Rows from block 6 of a small sound classifier, named by matrix and row number. Each number is 200 + 20 x the weight over its row's rms, rounded and kept within 0 to 999. All counts start at 0.
After each channel's rows are labels from the 100 clips, of 14976, where the channel reaches its highest value: "responds to" is what is common among them. Only what is clearly more common there than usual is listed. The data: struck, bounced, scraped and rolled objects made by modal synthesis. In brackets: how many of the 100.
# c30: last pointwise conv (model.blocks.6.c3.0.weight, 320x320x1), inputs 107-213

c30.150,217,254,208,193,180,211,199,206,214,217,221,189,201,211,212,203,210,208,192,237,193,194,223,216,209,223,205,172,244,175,213,199,186,204,204,181,228,199,219,197,203,199,197,171,191,232,211,179,205,207,196,202,219,208,197,199,198,205,201,208,192,217,200,208,200,198,169,211,219,219,178,202,227,210,195,205,205,203,183,200,222,216,218,204,200,215,202,199,193,206,190,225,218,226,216,213,211,207,211,188,236,209,193,198,213,192,197
responds to: one hit (100); hard striker (100)

c30.227,194,181,225,227,225,197,212,215,207,203,224,208,213,230,193,209,219,232,205,167,210,206,178,212,209,165,222,212,189,204,186,193,210,175,201,180,179,214,219,206,214,187,200,201,200,176,169,198,196,211,211,213,218,197,200,189,192,185,205,195,214,158,168,220,179,186,194,208,170,175,195,193,190,196,196,197,184,173,190,195,201,198,205,204,177,176,165,197,177,212,180,165,195,175,172,199,148,193,212,193,181,200,200,189,193,184,178
responds to: scraping (80); striker: soft (80)

c30.217,230,186,186,186,223,183,187,185,193,186,218,195,240,220,197,149,202,197,187,200,216,218,186,210,223,199,174,184,184,180,173,190,183,194,198,208,181,196,213,167,187,169,180,173,217,193,197,207,203,198,190,205,197,178,155,212,174,161,159,193,165,176,178,214,206,207,204,194,193,195,178,196,206,208,189,180,186,172,185,193,194,185,209,157,194,192,202,183,142,183,187,201,207,204,200,191,186,206,191,180,182,161,192,191,169,174,122
responds to: hard striker (88); rolling (62); material: steel (37)

c30.153,186,213,244,232,211,207,203,204,198,186,199,204,206,210,185,194,189,200,246,190,201,187,198,182,216,204,203,212,200,209,193,223,208,189,189,217,187,213,202,209,197,179,195,219,195,199,234,190,250,181,197,188,203,223,197,244,199,202,206,215,206,149,183,224,151,206,190,176,137,166,221,202,200,240,189,181,193,204,216,185,199,202,192,211,184,183,162,195,205,186,176,156,254,199,163,213,146,206,219,234,227,194,196,188,193,190,192
responds to: scraping (92)

c30.77,183,181,172,186,181,189,212,192,183,190,188,179,208,176,175,216,215,200,187,174,171,173,194,183,202,167,199,203,177,205,192,194,218,225,203,220,172,184,195,178,202,184,185,221,204,197,196,200,187,186,195,207,188,182,206,207,193,184,205,187,198,230,202,180,201,200,177,234,202,218,211,178,218,178,175,199,193,187,216,217,192,191,220,195,183,221,227,199,218,191,183,203,195,205,198,168,205,212,213,187,187,171,220,182,184,199,201
responds to: steel-like damping (42); white noise (31)

c30.298,180,194,218,218,218,211,203,205,213,184,242,180,197,209,182,195,204,191,233,188,202,191,203,212,215,199,200,186,195,189,176,218,211,198,194,190,204,201,222,208,200,181,187,194,182,199,212,204,209,209,194,205,201,194,204,226,189,188,212,238,177,159,177,212,167,189,173,184,133,182,205,202,189,205,198,179,185,189,213,205,188,215,203,208,188,198,175,183,194,199,193,173,222,205,166,191,148,196,222,215,218,188,216,166,193,203,184
responds to: scraping (84); striker: hard (76); glass-like damping (41)

c30.268,198,214,230,217,203,206,210,218,206,186,201,188,219,209,199,210,204,203,241,196,199,194,203,187,226,195,212,186,212,196,182,227,207,201,209,215,192,217,213,216,190,183,193,205,188,191,219,198,231,187,218,216,197,210,211,221,193,196,197,226,201,150,183,210,143,194,188,207,140,176,210,200,220,214,181,206,182,196,220,186,227,207,223,201,194,175,162,190,204,203,194,165,215,220,161,213,144,222,218,205,213,191,214,195,175,186,193
responds to: scraping (87); steel-like damping (39)

c30.243,199,188,224,241,217,190,229,229,212,173,223,192,218,211,183,190,194,216,232,182,194,173,182,195,217,200,221,183,181,200,201,210,211,198,199,205,183,215,233,214,219,187,193,212,185,201,197,219,226,185,197,204,210,200,213,220,183,213,207,228,201,184,195,212,168,202,172,209,162,189,218,194,205,227,183,203,190,212,216,198,214,190,208,224,183,195,170,194,198,212,179,186,226,202,174,202,166,207,201,214,200,194,209,191,198,184,188
responds to: scraping (87); striker: soft (80)

c30.250,207,186,233,212,213,201,198,215,191,204,239,199,225,207,187,204,197,204,214,206,208,210,199,193,206,201,197,189,208,177,191,228,208,186,196,225,189,216,216,218,190,197,198,203,205,182,200,181,226,186,216,203,201,216,189,220,191,186,183,219,194,131,192,230,156,202,173,189,164,183,189,189,216,210,193,192,201,181,198,197,224,216,183,199,181,187,174,200,180,217,198,174,211,203,160,200,166,218,228,191,198,201,214,190,184,188,198
responds to: striker: hard (77); scraping (66); glass-like damping (40)

c30.167,195,187,197,178,191,197,191,175,199,196,163,187,175,212,195,194,184,198,205,178,201,213,187,190,192,195,212,215,183,217,170,204,183,232,180,219,181,160,207,182,184,177,188,223,209,176,199,211,199,187,180,197,205,159,162,208,193,165,196,179,199,205,195,175,200,194,214,199,203,199,223,202,200,196,194,191,204,179,206,203,188,171,202,190,199,211,194,208,210,172,204,201,199,200,209,169,194,205,198,214,200,180,199,210,185,180,188
responds to: striker: soft (84); text has "noise" (38)

c30.193,234,219,198,192,184,189,204,232,206,220,212,185,222,213,231,190,227,205,180,276,196,205,242,244,214,249,212,185,232,191,190,182,191,191,246,192,273,213,205,207,182,206,197,178,179,266,197,206,199,197,215,217,209,190,196,199,189,188,180,172,174,206,210,183,180,211,210,206,211,193,179,210,188,192,188,204,188,201,188,206,162,186,202,183,206,207,189,210,184,212,196,205,198,188,189,192,201,184,157,182,208,202,187,196,206,186,192
responds to: hard striker (100); one hit (99)

c30.253,209,226,191,187,211,197,231,233,225,255,223,212,258,224,230,185,235,189,184,258,194,204,249,228,235,247,207,186,214,179,202,179,192,199,245,159,270,224,224,197,191,204,203,192,187,263,197,214,190,194,217,239,229,197,188,191,205,188,185,176,185,219,188,187,215,190,184,203,199,205,166,188,193,181,213,194,204,208,186,173,200,200,195,196,193,197,208,198,171,201,191,207,205,195,220,200,223,184,199,183,194,212,195,195,195,200,184
responds to: one hit (100); hard striker (100)

c30.20,181,204,192,189,206,207,202,184,188,185,177,209,201,203,188,215,189,218,194,211,201,196,204,185,195,184,196,211,210,241,175,226,202,201,193,246,205,194,196,195,206,199,215,235,271,194,208,208,200,215,199,197,181,223,236,217,225,221,225,195,261,195,216,238,178,216,223,208,187,197,248,239,205,207,224,206,233,224,224,275,198,208,202,227,222,203,202,241,247,205,222,196,206,232,201,216,189,203,203,243,201,193,259,219,203,222,224
responds to: striker: soft (100); one hit (87)

c30.109,198,189,223,199,219,191,203,205,213,195,195,201,224,213,178,208,214,206,208,196,199,196,208,202,219,195,197,190,193,187,177,237,193,202,196,186,180,221,223,197,202,192,185,226,207,189,214,207,220,199,211,207,202,198,199,230,176,188,201,229,203,138,194,206,154,174,184,199,145,197,226,191,229,207,185,188,186,190,201,213,205,212,216,201,189,184,155,184,191,199,188,183,214,196,163,219,139,215,230,213,188,183,206,188,196,189,195
responds to: scraping (91); hard striker (80); material: steel (36)

c30.179,189,182,177,175,181,165,218,230,184,243,209,162,216,180,190,165,179,222,182,203,200,184,194,205,201,219,157,190,171,179,201,180,187,197,194,203,203,212,165,201,187,192,175,157,206,194,188,216,185,202,209,218,177,175,167,195,173,187,185,217,185,208,190,204,226,196,214,202,232,233,187,201,231,205,192,191,196,181,179,190,238,200,244,171,203,239,208,195,172,174,200,214,206,213,219,179,201,232,213,181,205,190,180,185,183,182,153
responds to: hard striker (100); one hit (99)

c30.27,209,162,190,204,246,204,203,202,219,201,267,162,210,228,194,170,220,204,183,173,228,214,184,208,200,185,218,206,155,209,201,223,181,215,189,212,186,195,219,187,181,176,149,216,179,165,191,195,192,196,192,225,219,193,181,214,165,182,202,218,216,197,152,199,178,173,180,210,180,182,222,171,208,196,180,183,174,193,209,207,197,192,204,222,179,195,177,186,199,175,184,182,183,200,179,187,174,218,217,218,198,184,190,183,212,166,190
responds to: hard striker (96); one hit (91)

c30.24,175,182,198,213,167,175,206,191,169,186,186,194,214,159,169,214,194,181,198,188,176,139,192,182,208,157,221,155,212,168,186,201,200,225,181,194,169,215,187,183,208,171,169,190,179,182,188,228,213,170,194,201,193,244,204,213,166,203,188,227,171,178,171,220,177,172,157,225,187,188,195,150,201,191,148,158,168,187,210,200,194,224,222,197,156,205,211,155,181,213,154,191,202,187,180,218,177,212,199,191,181,171,223,161,153,189,180
responds to: striker: hard (77); scraping (62); steel-like damping (46)

c30.182,207,173,208,196,192,159,201,219,183,195,208,182,230,179,188,202,201,195,212,188,203,182,185,183,229,206,193,153,179,172,198,200,217,222,207,203,195,227,209,198,204,159,157,168,197,184,184,216,198,173,210,218,173,207,201,201,150,168,172,227,168,201,161,209,178,176,162,235,189,190,193,157,209,181,174,155,165,175,220,207,203,199,206,196,150,200,220,154,185,211,162,196,190,216,198,194,176,209,222,172,188,170,229,167,159,169,157
responds to: striker: hard (92); rolling (63); mains hum (54)

c30.273,201,195,181,184,205,203,194,160,194,186,205,205,213,202,192,218,191,215,201,177,220,218,191,189,205,179,193,228,204,221,195,206,213,188,179,214,178,207,181,191,228,247,264,206,276,183,196,212,207,257,201,188,189,216,210,196,250,195,198,192,241,196,270,195,215,233,261,207,190,207,211,258,188,189,224,226,254,205,182,221,179,205,196,212,244,219,206,260,207,210,242,181,183,219,207,206,200,192,186,217,180,209,220,225,207,251,223
responds to: striker: soft (99); one hit (85)

c30.267,189,204,205,209,180,196,204,188,196,183,206,199,208,211,193,220,193,226,209,202,188,187,224,193,202,177,183,184,211,192,182,204,216,194,187,246,206,188,209,180,230,215,208,216,266,205,210,226,215,235,189,202,185,243,222,205,206,208,235,176,191,188,208,239,162,221,193,191,165,179,230,214,180,202,215,195,204,221,188,297,171,231,169,206,231,192,182,212,199,197,220,173,200,248,203,218,168,178,160,237,213,197,276,201,159,214,177
responds to: striker: soft (100); one hit (89)

c30.278,198,205,188,184,184,205,187,193,188,183,192,186,199,185,177,212,191,138,194,198,179,197,187,201,179,192,212,194,212,197,195,217,178,219,182,191,185,179,210,171,173,167,172,206,152,176,194,211,195,145,188,204,208,192,196,198,181,174,211,192,190,208,171,159,205,146,182,215,202,202,200,167,217,196,159,152,186,205,197,144,199,177,215,200,155,188,220,167,218,165,176,222,185,194,187,175,209,216,203,203,194,174,148,175,170,151,180
responds to: hard striker (92); reverberation (61); text has "reverberant" (61); text has "noise" (51)

c30.50,192,203,222,212,206,202,200,194,197,194,231,194,203,214,187,196,207,196,246,202,208,194,187,212,220,188,208,181,196,187,168,210,191,186,191,211,198,197,191,188,193,181,190,180,190,194,211,207,216,191,198,210,207,222,206,240,190,200,204,203,185,120,165,227,147,188,182,184,146,159,204,183,222,230,181,186,172,198,199,189,202,220,184,199,191,163,165,188,194,202,191,173,209,190,170,212,136,221,216,210,204,206,193,174,198,183,193
responds to: hard striker (99); one hit (82)

c30.297,217,164,186,171,204,191,224,254,208,238,225,170,220,203,193,191,177,212,181,193,206,201,174,197,214,217,206,190,168,196,184,185,218,213,230,190,203,216,230,179,220,189,196,211,182,219,186,206,177,178,181,231,202,171,158,192,180,146,167,181,182,216,189,163,190,201,194,205,194,202,194,180,190,179,194,191,170,183,189,182,175,152,204,185,175,210,218,187,180,174,198,199,178,201,192,146,208,173,179,165,192,159,162,194,189,182,171
responds to: hard striker (100); one hit (94)

c30.128,205,207,190,187,212,189,209,191,193,186,184,195,201,185,211,218,175,208,187,192,220,206,205,199,176,195,154,204,212,231,192,201,196,205,199,207,203,183,196,176,201,221,253,229,263,187,202,223,205,226,200,210,169,218,220,208,250,192,220,178,246,216,228,216,209,233,244,205,194,195,221,239,174,208,226,205,245,216,202,247,185,199,199,207,224,227,211,230,239,201,230,198,195,233,217,216,211,174,164,218,215,187,246,212,191,228,243
responds to: striker: soft (100); one hit (96)

c30.31,182,223,235,222,213,204,201,197,197,194,202,192,227,209,181,209,208,210,257,199,177,181,197,193,205,202,194,178,215,180,189,211,214,218,182,227,197,208,213,195,201,188,188,202,185,194,244,248,274,177,210,213,202,242,218,229,195,203,206,219,200,165,203,203,148,178,157,205,170,192,222,197,217,235,186,187,202,197,213,219,188,208,205,216,199,205,199,198,222,211,188,184,240,198,194,208,166,204,195,235,210,200,204,178,179,204,193
responds to: striker: hard (98); scraping (94); rubber-like damping (58)

c30.14,182,191,194,188,199,201,201,197,184,174,191,188,204,210,191,227,204,247,186,193,188,177,203,193,183,202,200,188,197,193,196,213,209,180,200,250,197,213,180,224,243,226,211,227,250,209,198,244,207,232,204,183,195,218,222,218,224,229,232,210,231,202,225,231,203,224,197,202,217,227,217,213,219,196,228,226,206,234,201,250,234,233,214,205,209,213,178,232,223,216,224,196,203,249,223,221,196,210,223,230,206,202,281,197,199,222,220
responds to: striker: soft (100); one hit (99)